Rows from block 3, named by matrix and row number. Each number is 128 + 32 x the weight over its row's rms, rounded and kept within 0 to 255. All counts start at 0. After the name is the row's rms in percent of the matrix's.
# q: attention query (model.blocks.3.attn.q.weight, 320x320), inputs 128-191
q.199 076 [ 70 140 124 126 185 147 121 183 111  87 140  97 140 130 110 147 141  95  82 106 104 132 149 115 138  81 104 125 128 123 102  96 159 120 172 123 158 129 175 144 154 100 102 110 128 142  77 146  89  83 168 111  69 128 150 180  99 158 106 147  92 111 157 169]
q.200 071 [157 103 175 162 114 157 103 104 112 142 135 121 139  80 208 106 162 131  86  93  97 152 143 111 133 184 152 121  96  89 126 128  83 135  75  97 114 171 193 177 156 161 142 154 153 129  91 140 117 141 154 128  98 139 149  89  81 168 111  83 140 159 139  84]
q.201 077 [ 74 155 129  69 167 110 159 118  85 105  95 130 116 109 156 166 157 143  79 115 142 135 158 149  92 106  99 159  63 119 127  73 127 139 125 101 127 101 148 157 127 155 136 131 143  81  99 119  78 103 211  84 107 101 139 167 139 184  72 121  76 127 163 160]
q.202 104 [121 124 105 170  73 146  70 166 138 151 103  64 192  70 124  92  90 159 188 183 166  92 133  86 116 133 156 186 142 180 115  82 118  77 185 186 162 143 128 128 139 143 188 118 126 130 118 105 132 178  85 183 153 184  95 107 117  87 101 109 162 141 116 140]
q.203 097 [135  63 110 142 134 143  85 148 109 152 112  99 163  82 124  93 121 187 136 139 137 144 131  76  84 149 159 129 160  98  78 130 110  72 144 184 171 103 102 145 198  94 160 125 145 192 104 146 177 130 111 195 184 155 110 111  66  72 112 154 184 145 101 124]
q.204 100 [108 142 167 115 139 126 132  96 105 110 126 163 114 148 147 152 146 112  57  92 117 132 148 153 182 155  99 131 116 106 121 132 135 157 118 100  78 166 141 118 135 111 116 130 154 121 102 105 124 113  86  90 136 115 111 146 180 146 148 158  98 117  98 136]
q.205 075 [ 93 124 109 130 151 176  87 165 156 124  84 135 151 137 121  84 152  99 165 181 121 146  97  96 124  68 163 138 116 144 107 113  69  87 143 176 100  73 111  45 183 104 125 119 141  88 125  80 147 157 123 109  79 108 101 154 112 114  93 119  83 111 123 194]
q.206 072 [127  98 118 140 161 141 105 146 179  73 130 144  86 126 119  73 142 100 106 159 112 154  82 100 139  89  87 144 156  62  90 179 123 126  98 127  72 165 110 154 130 122  84 142 160  96 174 171 122 100 107 147 198  76 119 158 127 111 163 128 146 144 102 134]
q.207 080 [128 142 119 104 161 149 134 160 128  92  58 150  86 137 146 180 199  93 146 163 120  92 140 188 123 120 112 118  65  98 137  76 130 141 109  82 131 148 174  74 122 119 137  73  80 116 156 143  98 142 206 148  78  88 121 187 160 104 127 133  64 118 114 120]
q.208 093 [175  87 132 169 117 142 126 149 115 148 155  97 137  58 104  96 123 193 152 142 175  69  90  95  78 154 132 122 206 146 111 131 129  71 157 134 150 160  87 131 174 159 144 155 125 137 159 108 140 130  74 137 131 129 125 115  92  98 119 141 165 122 100 143]
q.209 101 [139 174 130  74 176 105 164 100 156  96 104 160 102 197 115 184 166 123  60  93  80 112 181 137 179 110 107  84 104 113 150 132 168 164 105 130  78 155 174 113 118 139  99 160  96  81  89 133 116 140 183 115  68 105 154 158 146 172 114 113  51 145 137 123]
q.210 076 [131 106 122  98 171  97 110 120 141 107 177 176 174 136 147 119  61 153 166 133 169 155 189  98 194 161 124  79 160 108 101 163 108  86 115 146 117 163 163 129 113  70 133 159  88  81 120 170 123  81  80 118 141 145 144 116 147 157 129  81 145  81 105  94]
q.211 072 [138 100  79 106 117 143 118  71 121 172 136  90 176  70 203 164 124 126 143 178  94 137 157 109 143 128 117 128 160 158 188 129 155  80 133 143 127 102 203  91 139 162 147  57  94 135  48 158 100 115 132 157 156 178 128 130 147 158  67 150 100 104  86 112]
q.212 076 [136 124  89 126  77 176  77 107  55 119 126  68 190 118 102 164 161 137 178 112 134 130 163 142  96 145 128 113 145 109 174 100 112 142 160 137 167 110  91  78 187 140 182  93 122 158 134 148  86 138 157 116  70 127 108 109 103 110 101 169 182 102 141 184]
q.213 106 [166 103 116 149 113 128  92 124 137 131 148  78 180 109 138  88  73 187 142 124 147 133 139 114 106 172 185 146 156 123 128 103 143  64 145 174 185 148  73 129 157 149 144 118 144 136 127 106 139 114 113 150 148 137 136 112  89 114 146 131 153 130 130 161]
q.214 101 [135 114 158 107 167 104 158 113 110 100 124 185  63 176 145 177 107 106 140  91  96  94 116 125 126 168  58  69  98 109 146 153 111 159  79 109  89 114 119 175 118 137  57 146 143  86 152 145 138 130  91  80 134  61 144 177 143 115 188 113  77  77 142  66]
q.215 121 [140  73 116 153  90 118  93 149 105 156 138  92 207  59 151 108 117 186 183 134 194 105 114  90 119 148 176 180 145 127 132 114 114  62 193 199 147 143  98 120 145 151 195 145 138 166 129  99 169 149 131 146 130 175  82  77 100  65 117 115 192 154 139 130]
q.216 121 [181  96 100 134 117 132 121 142 128 178 128  94 155  69 131  81 117 158 131 157 160 155  99  78 123 153 144 183 184 155 137 117 124 114 146 183 189 131 102 121 159 119 162 125 140 162 147 140 151 141  75 185 182 164 102 101  65 100  92 126 190 141 113 128]
q.217 075 [114 129 132 117 132  94 187 154 107 101 178  96 122 127 129 158 133  90  88 174  92 136 195 205 135 105 168 114 104 120 115  94 109 139 143 110  77 115 143 172 137  44  96 109 106 134  52 152 120 123 158 131 147 109 100 105 106 132  99 123 134 146 129 104]
q.218 087 [137  94 132 143 126 146  65 124 146 173  69  74 131  85 101  67 155 158 130 125 159 116  78 141  96 141 124 120 163 124 148 129 125  85 118 158 167  83  66 111 189 121 133 153 122 140 182 103  94 110 156 143 175 169  90 117  72 109  99 168 123 142 157 128]
q.219 087 [134 124  84 153 125 130  77 110 130 127 151 107 126  80 118  82  66 161 189 122 189 125 156  93 108 155 147 108 148 178 136  99 119  68 123 116 146 150 102 148 166 161 156 131 140 118 163 142 145 166 108 127 160 154 140 141 113 122 134 159 175 135 117 172]
q.220 089 [139 107 116 177  97 131 103 107 161 122 143 132 176  68 103  72 147 134 147 114 154 154 143 146 113 139 148 180 185 111 140 101  93  67 171 135 125 145 153 126 150 148 150 105 175 148 109 147 144 112 119 137 131 173 159  84  62  95 120 100 192 131 106 127]
q.221 097 [ 90 142 129 126 141 110 130 156 139 124 145 163  57 195  76 120 167  77  96  68  66 154  89 126 118  98 121 113  73 100 163 106 117 182 117  80  86 127 101 160  86 132  61 119 122 107 178 115 129 106 140  61 109 101 134 143 149 130 154 148 108 138 174  82]
q.222 080 [151 164 150  93 146 107 174 129 147  67 110 147  86 177 135 166 139 138  77 118 116 173 127 154 111 149  85 148  84 163 130 182 131 190 123  97 101 120 170 120  98  69 143 102 144 116 123  96 123 125 153  92 164 135 153 128 161 159  99 132 104 128 140 130]
q.223 101 [123 142 186 127 127 117 135 128 128 113 158 197  73 185 110 120  89  91  91 138  72  96 166 185 158  96  78  71 111  85 159 181 143 189  84  58  62 178 150 167 109 106  63 100 102  79 150 124 102  83 100 102  89 112 160 176 193 130 149 124  87 129 152 110]
q.224 086 [149 121  74 134 114 145 110 134  91 162 143 133 166 123 144  97 162 143 142 142 132 155  77  89  66 146 174 171 196 164 145 122  94 105 169 173 204 124  49 123 116 166 158 163 152 138 142 134 168 114 155 191 109 120 119  98 115 136  80  98 121 167 145 147]
q.225 086 [145 202 144  60 176  80 153 108 108 129 100 182  63 153 149 144 155 116 103 104  70 139 150 144 150 106  73 135  55 114 169 137 104 204 119 129  75 141 143 130 116 147 129  90  73 111  87 150 109 164 100  66 101  91 123 123 133 141 155 170 121 123 118  96]
q.226 075 [107  94 143 149 119 149  78 139 115 161 140 133 101  95 108  76 197 105  99 144 176 135 124 157 151 131 125 123  98 107  98  72  95 172 182 174 175 144 111 106 114 112 177 132 144 122 110 139  97 188 158 137 169 127 155 107 100  80 146 176 145 114 102 185]
q.227 116 [119 175 167 104 127 145 194 162 128 110 127 168  77 163  90 174 161  76  74 142  81 116 130 180 131  92  75  84  64 122 175 150 115 168  89  84  85 155 153 159  60 128  87 125  86  99 136 146  98 129 122 103 125  67 144 175 142 141 130 147  92  99 155 133]
q.228 087 [160  72  80 118 120 102 144 123 127 131 144 120 167 111  95 111 127 124 158 132 166 106  67  83  90 116 138 133 185 152 155 128  87  87 142 183 146  88 122 103 155 155 156  97 115 145 163  99 122 158 130 188 161 148 125  85  62  87 106 117 138 176 149 157]
q.229 087 [143 114 176 116 133 141 146 140 111  98 132 122 123 137 108 146 131  96 147 111 136 155 161 168 136 144 127  88  83  88 103 106 168 155  92  81 105 167 160 179 106 143  98 106  96 101 128 146  84 124 100  68 161  89 128 161 189 142 200 163 112  99 146  82]
q.230 101 [130  96 137 161  99 132  89 112 151 193 153  66 133  82 160  73 104 194 143 119 200 116 160 134  77 119 177 142 152 135 105 148  84  86 158 129 153 124  86 123 185 155 194 125 175 126 118 115 142 133 144 152 180 185  82  76 100  89 123 129 151 106  99 146]
q.231 077 [126 146 180 103 160 136 146 165 110 130  93 175 146 148 104 174  87  68  90  86 103 122 127  99 171 167  81 114  90  94  97 157 122 156  83 144 129 109 167 115 144 107  75 127 103  91 122  97  90  98 103 116 155 150 124 119 169 135  95 103  92  84 126 145]
q.232 084 [153 174 143 145 208 100 176 106 162 107 147 123 124 175 122 147 166 137 122  96 110 121  99 182 135 126 108 117 120  98 122 176 169 123  96 125 123 162 140 109 108 157 138 118 142  82 162 142 148  74 111  60  90  99 134 148 159 169 178 153 105 153 129  95]
q.233 087 [ 85 156 158 103 159 126 139 154  95 125  99 181  87 147 158 125 167 115  71 130 115 130 114 165 107 114  76  98  73  92 128 103 171 154 131  66  78 141 158 163 118 110 109 157 102  84  88 122 143 102 137  58  83  88 145 175 177 190 180 131  60 139 121  88]
q.234 096 [164 101  84 146 101 136 133 129 131 174 117  85 170  86 143 120 157 131 166 152 159 114  96 112 136 109 199 179 132 152 119 162  86  95 156 125 142 126  97 127 190  98 166 134 167 155 147 117 124 120 123 182 196 151 142  80 109  82  76 107 155 117 142 188]
q.235 082 [173 136  96 159 134  99  95  91 129 167 174  73 117 140 139 112  86 138 151 141 189  99 171  77 116 162 108 136 117 138  53  95  95  98 157 174 146  69  82 130 154 108 130 179 116 152 161 113 174 166  83 168 176 167  99  90  85 108 123 130 128 172 140 126]
q.236 116 [116 170 142  77 181 114 182 145 140 115 142 193  90 149  95 158 137 109 108 102  85 161 125 130 157  95  98  83  81 120 173 163 161 157 107  86  87 157 163 156  86 108 116 141 106 113 106 122  77 103 152 107 126 105 152 166 176 140 155 119  59  89 149  89]
q.237 073 [164 157  81 140  94 151 169 151 111  90 101 132 178 118 129  88 108 119  93 181 142 168 124 143 127  76 169 210  97  98 162 124  92 110 117 131 104  95 131 155 100 142 153 165 133 113  85 108 129 124 140 147 165 155 125  91 112 107 116 113  96 165 168 212]
q.238 071 [176 118 156 130 156  80 116  65 100  70 142 144 170 167 130 136  92 147 111 122 161 126 182 154 102 170 111  85 160 111 112 151 114  88 108 115  74 169 153 177 169 142  86 147 170  72 130 131 151 119  89 126 134 115 105 142 169 152 115 172 144  99  68  90]
q.239 082 [149 146 157  74 129 117 157 122  81 131  83 108  73 147 153 172 151  71  70 126 135 151 147 130  81  56 130 168 144 117 145  98 149 136 144 105 139  92 121  98  82 148 126 135  92 112  90  98 144 159 177 100  91 149 100 133 138 140 130 179 131 109 174 146]
q.240 096 [157  99  97 123 110 181 108 156 161 161 117  71 190 126 153 123  97 189 191 137 194 105  74 109 135 166 155 146 195 150 130 167 127  63 158 177 167 104 125 145 172 155 141 144 140 179 130 136 114 103  86 140 149 183 143  71  92 136 112  93 171 133 160 151]
q.241 095 [104 175 123  96 131  93 169  99 137 120 100 164 107 166 157 149 128  71  73 149 101 132 141 166 180 116  86 109  87  81 109 120 168 201  71 118  81 169 130 139  82 107  80 133 137  72 138 138 128 118 157  68 111  61 131 190 156 113 172 121 109 113 147  86]
q.242 078 [165 137 166 123 109 184 136  65 176 139 147 113 151 174 100 126 149 117 171  89  95  96 100 111 140 186 163  74 101 163 162 145 188 143 111 109 139  97 168 150 119 132 117 128 130 155 144 145 116  81 137 138 129  72 134  85 115 128 184 110 109  79 144  70]
q.243 092 [132 127 124 139 132  85 181 157 144 110 117 203 124 164 120 140 120 112  94 150  89 163 131 185 158 112  91 140  99 117 120 124 105 193 130 128  88 150 125 131 137  86  87  82 123 109  64 118  92 154 146 126 138 102 124 107 159 181 149 113 109 150 146 151]
q.244 074 [110 145 101 143 112 110  88 153 150 106 146  89 138  98 141 167 174 145  96 180 168 152 146 144  73 145 185 156 130  97 113 104 156 162 191 131 189 120 114 141 155 100 180 158 135 153 118 146 174 143 185 131 172 165 141 153  59 109 144 107 125 122 127 134]
q.245 094 [151 115 124 113  63 120  97  95 112 165 115  85 175  96 116 126 125 192 185  99 195 116 105  81 114 163 170 123 154 165  89 110 118 116 181 166 129 151  83 136 176 129 155 123 164 133 133 142 113  96 139 195 114 197 155 113  96  74 150 136 163 143 100 148]
q.246 086 [ 99 135 133 163 168 172 171  76 111  88 131 157 103 121 156 114 155  93  86  93  84 133 136 155 118 169  60  56 100 120 148 146 178 181 114  97  67 132 113 132 140 169  79 152  96  66 126 149 117  85  98  83 125  90 152 185 172 143 140 114  87 147 170  90]
q.247 113 [143  84  97 149 104 156 122 163  94 192 148  81 146  71 133 100 117 180 160 167 148 152 118  77  67 155 192 155 146 117 128 115 143 108 180 150 142 109  94 116 186 144 163 155 121 174 109 106 174 158 147 150 143 185 118  80  75 128  68 133 159 133 101 147]
q.248 104 [148 103 120 138 116 155  64 125 141 175 120  60 193  68 129 126 127 144 188 155 199  99 106  73 108 135 132 183 166 141 127 143 146  83 119 178 184 104 121  81 137 161 165 174 113 152 164 149 108 159  73 185 137 134  88  89 119  88  95 140 165 140 105 149]
q.249 097 [110 139 129  88 125 146 186 112 113  57 117 186 112 169 153 144 137  72  54 111  82 153 115 128 144 147  82  73 120 106 160 168 147 150 134  80  96 151 152 124  87  98  61  90  90  86  77 143 155 151 167  88 160 100 142 148 168 133 130 142 113 132 147  97]
q.250 111 [148  85  95 173  66 174 122  96 112 168 109  61 180 100 156  85  89 154 194 121 156 144 127  70  71  98 167 130 148 184 133 143 137  78 179 166 148 141  80  95 187 106 181 148 147 184 113 102 135 108 133 151 154 154 102 106  88 120 108  92 182 141 127 135]
q.251 106 [119  71 131 185  90 170 114 100 122 188 145 113 181  91 126 116 100 195 170 114 188 112 149 118  82 143 151 163 171 135 133 132 147 114 145 140 138 101 117  98 140 163 182 120 140 156 133 154 103 148 119 171 106 177 125  76  64  76 118 113 186 154 115 139]
q.252 077 [151 120 133 135  98 182  93  92 122 149  91  55 187  65  79 119 126 124 125  98 165 151  84 167 145 125 133 137 201 103 105 138 100  96 130 152 124 122 145 131 150 136 127 177 114 129 175  95 106 140 148 108 139  99 121  78 108  81 146 154 178 174 133 153]
q.253 076 [ 68 119 188 129 185 142 167  81 141 119 124 115  73 134  90 134 146  81 151  89 117 121 111 135 116 123 159 132 123 107 196  78 174 137 144 151  80 128  95 117  85 132  95 139 126 114 115 171 121 131 142  95  57 114  89 176 119 121 111 146 124  98 168 107]
q.254 072 [112 123 162 132 148  86 119 132 135 132 122 109  92 168 141 147 138 148 119 107 141 129 104 140  99 154 105  64  91 160 158  76 117 174 126 109 105 133 150 138 147 157 140 160 134  87 104 141  73 117 161  76  78 132 130 156 174 171 126 132  66  77  77  99]
q.255 088 [140 136 198 116 165 138 116  82 137 132 141 187 109 188 135 147 115  62 153  73 121 113 111 136 178 128  92  80 135 153 163 128 124 178  64 124  79 122 162 119  95 138  80 103 126  60 157 148  90 145  74  78  92 137 156 170 176 154 147  86 133 115 176  99]
q.256 139 [119 154 123 111 150 135 190 109 159  91 140 162  99 199 116 134 132  63 106 114  66 146 124 168 155 100  95  89  63 104 143 120 147 174  99  80 114 128 180 116  92 155  82 127  83  67 121 140 130 112 146  71 129 101 150 128 196 174 145 155  55 142 148  64]
q.257 084 [142 133 178  90 172 120 143 137 141 116 144 119  89 165 114 159 134 144 138  82 115  70 107 117 186 146 117 100  54 132 127 176 130 163  71 121  63 107 129 179 113 122 134 157  92 123 140 175 130 120 101 135  87 116 132 140 150 125 174 115  91  76 140 133]
q.258 110 [145 174 182  95 151 132 140  71 177 108 179 158  78 178 176 149 162 116 120 104  74 146 120 129 187 156  84  86 102 127  86 121 131 141 108  76  83 145 167 143 110 167  82 113  86 126 152 197 131 103 138  58 120  88 140 164 158 192 156  98 117  74 125  92]
q.259 147 [124 160 131  88 163 127 183 122 150  76 122 193  95 154  97 142 166  89  83 135  70 133 126 152 173 124  77  95  93 115 126 139 125 176  96  87  76 136 142 151  59 142  70  97 117  92 113 147 127 132 121  71 129 100 181 172 165 168 139 115  81 108 118 108]
q.260 082 [184 152  96 123 163 147 177 118 166  74 175 170 141 168 115 118 106 145 126 158  52  78 139 193 144 154 110  87  99 120  87 124 117 180 121 107 116  87 186 179  88 148 123 105  83 123 136 147 102 125  73  72 135 136 132 131 113 196 112 108  80 116 117  87]
q.261 091 [ 88  72  96 138 107 117  75 190 132 119 116  93 117 126  71 102 149 144 116 150 139 109 112 103 116 155 124 153 178 148 157 126 133 121 159 187 149 112  68 179 125  68 158 153 189 170  99 102 115 129 168 166 112 113 148 119  67 144  70 132 136 142 122 190]
q.262 115 [143  85  87 155 118 119 118 151  85 158 127  78 193 108 153 109 131 168 193 149 165 111 113 132  73 127 168 173 172 182  94  95 144  97 172 166 185 140 121 154 146  94 156 116 139 185 128 108 149 125 123 153 137 191  88 112  57  69  79 138 172 121 141 195]
q.263 074 [105 140 126 169 179 140 100 114  75 154 122 117  82 171  98 109 133 145 152  95  68 111  90 128 112  97 142  93  89  91 126 170 157 147  75  77 161 108 135 172 140 146 139 113 157 150 124 118  83  81 105  99 117 126 144 134 141 108  98 155 116 181 108 108]
q.264 121 [123 126 131 169 102 118 110 114 115 162 154  69 188  67 160 118  87 179 183 125 170 118 147 121 107 143 159 187 175 131 136 101 135  73 169 138 176 135  77 140 172 158 166 164 135 179 129 135 107 136 102 186 118 141 125  99  65  84 101 139 168 150 101 155]
q.265 130 [150  66 104 128 100 124 111 165 127 176 143  58 168 111 132 101  93 192 159 130 154 168 139 106  76 143 172 184 166 153 138 130 119  94 151 192 174 121  73  94 169 161 151 130 141 180 128 138 156 126 122 186 113 188  91  85  91  71 107 139 191 115 103 145]
q.266 150 [135  73  99 169  76 124  92 157 100 168 119 105 156 100 155 100  98 163 142 149 157 158 122  71 100 129 173 175 197 174 107 116 129  97 181 192 163 132 106 106 180 129 164 135 161 164 115 116 134 122 120 169 126 176 115  72  97  78  81 147 158 146 137 168]
q.267 126 [144  75 111 154  75 169  87 160 109 162  82  75 178  72 144 105 132 160 162 151 176 146 129  81 100 145 167 137 160 170 150  88 142  97 151 184 162 105  89 140 173 127 142 129 145 152 141  73 172 142 148 168 133 171  83 117  68  79  79 168 146 174 141 158]
q.268 076 [118 145 167  75 165 147 188 166  86 101 123 127 116 129  74 145 137 103  97 139 103  86  92 138 109  60 142  74 122 146 175 142 134 109 112 110 146 185 101 118 129  61 131  82 161  90  54 142 134 114 101 108 145 126 123 200 150 133 173 103 144  77 147 101]
q.269 115 [126  79 121 140 118 105  80 162  87 196 147  89 150  97 136  97 115 157 149 160 199 162 123  71  85 122 145 141 162 176 140  73  93  96 191 153 172 108 117  81 146 121 152 134 156 194 156 117 121 113 129 141 158 181 116  79  85  64 103 144 152 119 112 151]
q.270 095 [102 127  59 189  69 173 142 125  58 157 104  75 135  70  87 141 134 124 134 125 178 164  95 157 140  93 157 155 182 135 128 123 130  72 160 148 178 171 123  95 158 137 142 107 150 122 140 120 148 147 140 162 153 163 134 126  86  72 120 157 169 155 101 147]
q.271 166 [129  66 114 154  88 120  96 135 112 178 121  78 198  91 124 121 115 154 187 124 181 119 146  84  99 123 164 163 153 165 136 117 100  95 160 194 188 120  88 139 178 101 179 151 144 192 108 110 151 147 138 166 137 185 101 105  61  86 101 121 193 114 122 177]
q.272 096 [179 186 154  82 148 119 153 121 151 103 162 111  76 146 102 173 112  85  72 108 131 148 171 101 123 124  78 104  99  99 108 135 109 160  86  80 141 153 173 145 146 145 125 113 121 126 168 172  91  87 101 110 156 118 110 170 136 183 171  80 102 135 135  66]
q.273 140 [144 147 141 101 151 122 169 133 139  96 152 169  83 149 134 131 159  79 118 124  86  95 113 166 162 115 107  78  76  87 148 146 131 147 108  80 104 109 187 125  88 125  81  90 121 102 112 138  83 124 152  65 142  63 181 139 200 180 175 127  69 140 163  91]
q.274 092 [149 114  77 179  80 179  77 159  76 181  63  95 190 121 153  93 152 153 128 113 164 131 140 158  86 109 127 127 141 175  89 100 102 109 117 177 149 121 107 133 184 124 149 123 151 180  68  69 109 173 114 173 166 132  79 105 114 132 125 180 122 170 148 165]
q.275 117 [120 157 156 131 155 132 192 132 162  81 126 159  67 140  95 159 133  86  87 100  60 148 137 149 141 103  84  99  97 119 142 139 151 156 107 117  99  99 142 128  78 121  79  94  97  90 122 134 133 141 148  57 138  73 152 160 156 173 164 156  69 111 127 115]
q.276 078 [ 85 195 175  93 177 185 141 114  99 112 149 191  82 168 116 104 166 130 110  70 125 109 122 166 129  85 102 102 128  99 182 177 157 131  75 116 104 178 164 124  80 123 141 120 169 121 111 144 150 111 113  91 147  89 102 155 130 169 128 125  77 126 100  89]
q.277 115 [ 92 170 109 112 154 125 153 104 161  74 105 176  60 183 100 146 149 108 100 106  79 120 135 152 143 139  73  69  81 115 161 121 110 150  88  76 103 104 131 175  60 149 101 137 100  64 104 125  94 139 110 105 159  80 144 147 162 166 125 114  77 103 146 101]
q.278 135 [156 107 149 147 103 134 113 145 107 149 156 110 174  69 120  92 111 187 171 107 166 165 135  67  73 169 177 150 179 150 138  85 105 112 147 180 150 110 107 137 190 150 169 155 136 189 137 147 121 115 100 186 150 148 115 100  62  93  83 132 169 139 112 149]
q.279 095 [159 130 182 113 166  88 116  91 169  78 208 148  77 118 132 115 126  79 101  98  86 116 157 121 144 119 105 130 114 117  94 140 101 152 134 105  93  90 133 143 102 162 105 118 139 147 171 144 140 133  94  94 139 132 103 168 160 141 141  98  99  96 116 115]
q.280 111 [103 162 124 106 177 104 158 149 146 112 124 190  74 158 102 166 164 107  78 113  80 126 130 130 125 146  88  73  67  89 127 143 108 164  62  81  93  98 170 138  72 106  89 102 108  98 125 147  92 104 117  94 106 100 137 179 191 135 158 154 104 105 151  86]
q.281 077 [183  85 111 143 100 151  68 116 103 105 189 128 192 135  92 116 134 150 154 107 169 101 133  81  75 100 179 192 110 104 105 124 146 106 156 187 133 157  95  70 171 160 106 158 125 188 171 118 110  98 164 185 101 180 142 121 121  80  92 111 142  93 113  95]
q.282 088 [ 75 129 104 153 161 135 137 125 133 108  99 151  88 184  71 115 154 129 123  81  80 116 107 193 169 108 143 106  93 132 152 123 108 145  91 115  76  98 125 156 106 120  89 145 105 127 134  86  74  77 168 126 140 132 153 170 137 152 126 120 116 118 156  90]
q.283 112 [140 196 133 113 182 104 158 118 124  76 141 165 106 200 123 131 180  90  89 138  96 116 110 128 166 122  76  82  65  69 147 136 125 181 111  68 106 108 145 145 101 114  70 120 110  79 117 136  89  94 151 108  92 101 133 122 193 177 152 144 108 108 135  98]
q.284 075 [134 104 125 149  75 131  86 162 140 164 131  82 152 166 175  89 164 142 133 117 154 176 162  87 106 134 166 120 179  92  80 128 118 111 125 173 116 101 125  97 162 178 174 120 130 190  92 101 100 183 119 163 120 177 102 114 119 147 110 159 158 176 121 123]
q.285 087 [ 98 115  71 190  72 139 102 122  97 119 116 123 130  91 107  88  98 165 120 122 176 103 156  91 100 120 168 129 137 186 105 116  92  62 161 117 177 162 131 143 135 118 113 144 135 127  98 113 103 180 115 184 119 184  83  89 128 102 138 184 149 144 108 131]
q.286 077 [114 157 134 105 121  97 140 116 147 146  75 120 123 144 123 132  89 130 130 184 186 137 139 159  70 128 168 186 107 157  73  82 100  83 136 148 135 102 123 144 139 119 121 150 186 160 132 151 182 131 120 181 183 187 125 111 123  90  59 115 183 116 115 173]
q.287 073 [ 73 179 205 153 171  77 129  84 114 130 152 134 109 111  74 118  74 144 162  95  91 138 194 164 178  86  86 139 159 146 121  84 133  91 111 126 141 176 109 169 168 170 130 121  85  95 137 147 139 115 162 168 113  97  97 182 148  90 108  89 145 137 133 131]
q.288 116 [146 149 123 111 140 135 154  92 132  63 119 187  64 197 153 135 175  80  86 117  76 155 161 184 125 140  68 121 104  98 125 110 128 164  82  57  75 129 179 159  74 144 105 139  90 104  89 122  98 110 155  71 127  85 173 169 189 174 155 135  92 107 120  87]
q.289 127 [ 97 178 106 108 144 152 153 121 128  71 116 194  97 192 107 142 172  70 125 138  74 117 130 158 181 125  91  67  93 113 156 142 106 180  96  88  71 121 176 140  78 121 113 128 121  79 116 112 124 125 147  76 133  86 156 180 173 170 151 137  69 149 147 125]
q.290 087 [153 130 143  93 174 120 174  55 154 118 181 135  79 177 135 117 153  92  97  84 109 128 170 143 132 145 136 129  75 137 109  90 153 120  63 121  88 122 157 116 145 185  92 118 103 121 123 198 130 121  91 106 140  75 141 119 180 148 144  72  73  45  92  80]
q.291 101 [101 153 162 109 145 173 144 164 112 101 124 200  78 143 131 112 150  71 136 121  48  93  96 165 168 166  80 110  57 140 156 161  86 138  67  69 109  91 128 131  71 161 114  92 170 104 162 134 157 126 122  88 117 102 167 182 201 124 143 120 106 108 136 132]
q.292 083 [171 134 137 107 154 154 139  75 160 137 145 140 117  67 152  96  91 169 172 113 192  95 147 107 136 145 138 171 152 157 106 147 162 127 136 116 181 126  76 121 178 110 138 132  99 158 148 158 164 144  92 115 130 175  85  95 131  87 149  88 165 124 126 137]
q.293 079 [159 140 131 138  72 173 136 196 114 186  97  91 114  98 122 119 119 103 125 107 134  90  89 127  90  86 124 114 109 190 119 158 104 136 118 147 127 137  75 176 148 121 144 104 156  95 137 118 108 138 165 119 191 156 131 131 121 137  63 131 104 162 159 148]
q.294 157 [127 101 107 159  88 136 105 116 120 184 129  95 196  94 147 109 120 184 184 139 188 123 128 107 110 124 187 186 162 170 110 115 115  88 153 162 150 138  97 112 194 109 181 172 137 175 141 103 162 124 118 185 131 172  97  85  79 107 118 103 163 147 122 169]
q.295 085 [137 148 163 118 134 115 123 164 142  79  83 194 119 111  78 163 142  84 167 128  97  93 138 174 172  66  88 124  97 119 158 127 127 112 127 101 147 106 145 102  96 106  86 139 154  85 156  78 156 158 187  72  81 144 131 133 125 126 144 124  92 144 202 109]
q.296 070 [187 173 136 169 138 139 137 111  85  85 123 101 106 157 115 102 164 137 102 160 105 154 186  91  85 165  99  89  85 131  62 108 150 102 171 152  83 138 147 108 104 175  88 148  88 112 167 123  77 156 102 154 202 145  71 101 168 137 138  83  89 178 153 119]
q.297 087 [137 125 126 136 124  89 135 130 129 163 162  71 200 117 178 103  96 162 103 129 197 162 170 129  98 109 168 185 143 112  89 114 112 133 113 189 132 157 151 143 168 126 126 140  89 165 113 119 135 142 120 146 174 185  89  80 113  91 145  95 176  88 100 103]
q.298 129 [133  92 116 155  86 136 113 134 127 196 151  63 174  66 131  96 113 144 131 118 178 165 134  93 106 136 169 184 157 163 127 126 119  69 180 186 173 113 125 138 174 123 193 139 122 150 133 106 126 156 111 180 159 179  93 101  66  96 129 147 168 116 124 147]
q.299 106 [151 113  95 135  95 131 105 168 134 191 124 106 170  64 150  83 114 178 187 155 191 112  89  90  77  92 190 124 125 165 100 115  90  70 131 143 177 119  72 122 171 129 168 150 146 156 142 104 138 149 103 154 115 165 141 118  76  93  93 141 162 194 167 189]
q.300 074 [ 80 158 134 163 123 181 125 136 131 139 100 124 120 151  85 108 123 165 105 171 112 135  85 159  98 161  76 146  87 135 101 186 135 187 167 148 136 129 124 127 101 113 157  77 190 132 192  82 163  88 178 146 141 125  83 134 175  84 145 102 112 200  66 120]
q.301 080 [119 121 119 161 106 105  77 117 133 129 110  54 175  83 128  99 141 141 102 166 122 130 151 140 137 140 146 128 189 140 150 117 198 137 124 150 123 125 148 107 126 155 128 183 139 128  98 144 102 124 128 153 178 183 127  70 103 132 103 120 141 109 119 138]
q.302 090 [116 113  79 121  78 144 127 142 131 177 112 125 160 127 112  95 153 168 166 169 144  96 101 137 143  95 156 152 120 134 158 115 124  84 147 192 126  72  89 134 129  78 143 166 195 185 168  45 148 136 162 131 173 180 152 157  63  95 105 197 166 199 152 202]
q.303 154 [144 107 132 172  88 111  76 149 130 173 127  90 166  98 102 123  96 186 192 128 159 115 111  84  98 151 164 183 155 154  94  94 131  99 168 165 172 130  75 132 195 110 157 171 169 190 124 133 162 134 102 172 118 189 116 105  86 107  97 117 164 143 118 166]
q.304 107 [111 143 135  79 128 105 130  79 166 119 187 137 128 180 160 176 112 126  78 107  92 175 152 129 156 178  88 105 100 110 105 124 147 134  84  70  78 154 150 136 101 111 131 147 100  98  90 192  90 100 121 101 118 103 158 135 154 127 154 109 101  45  82 114]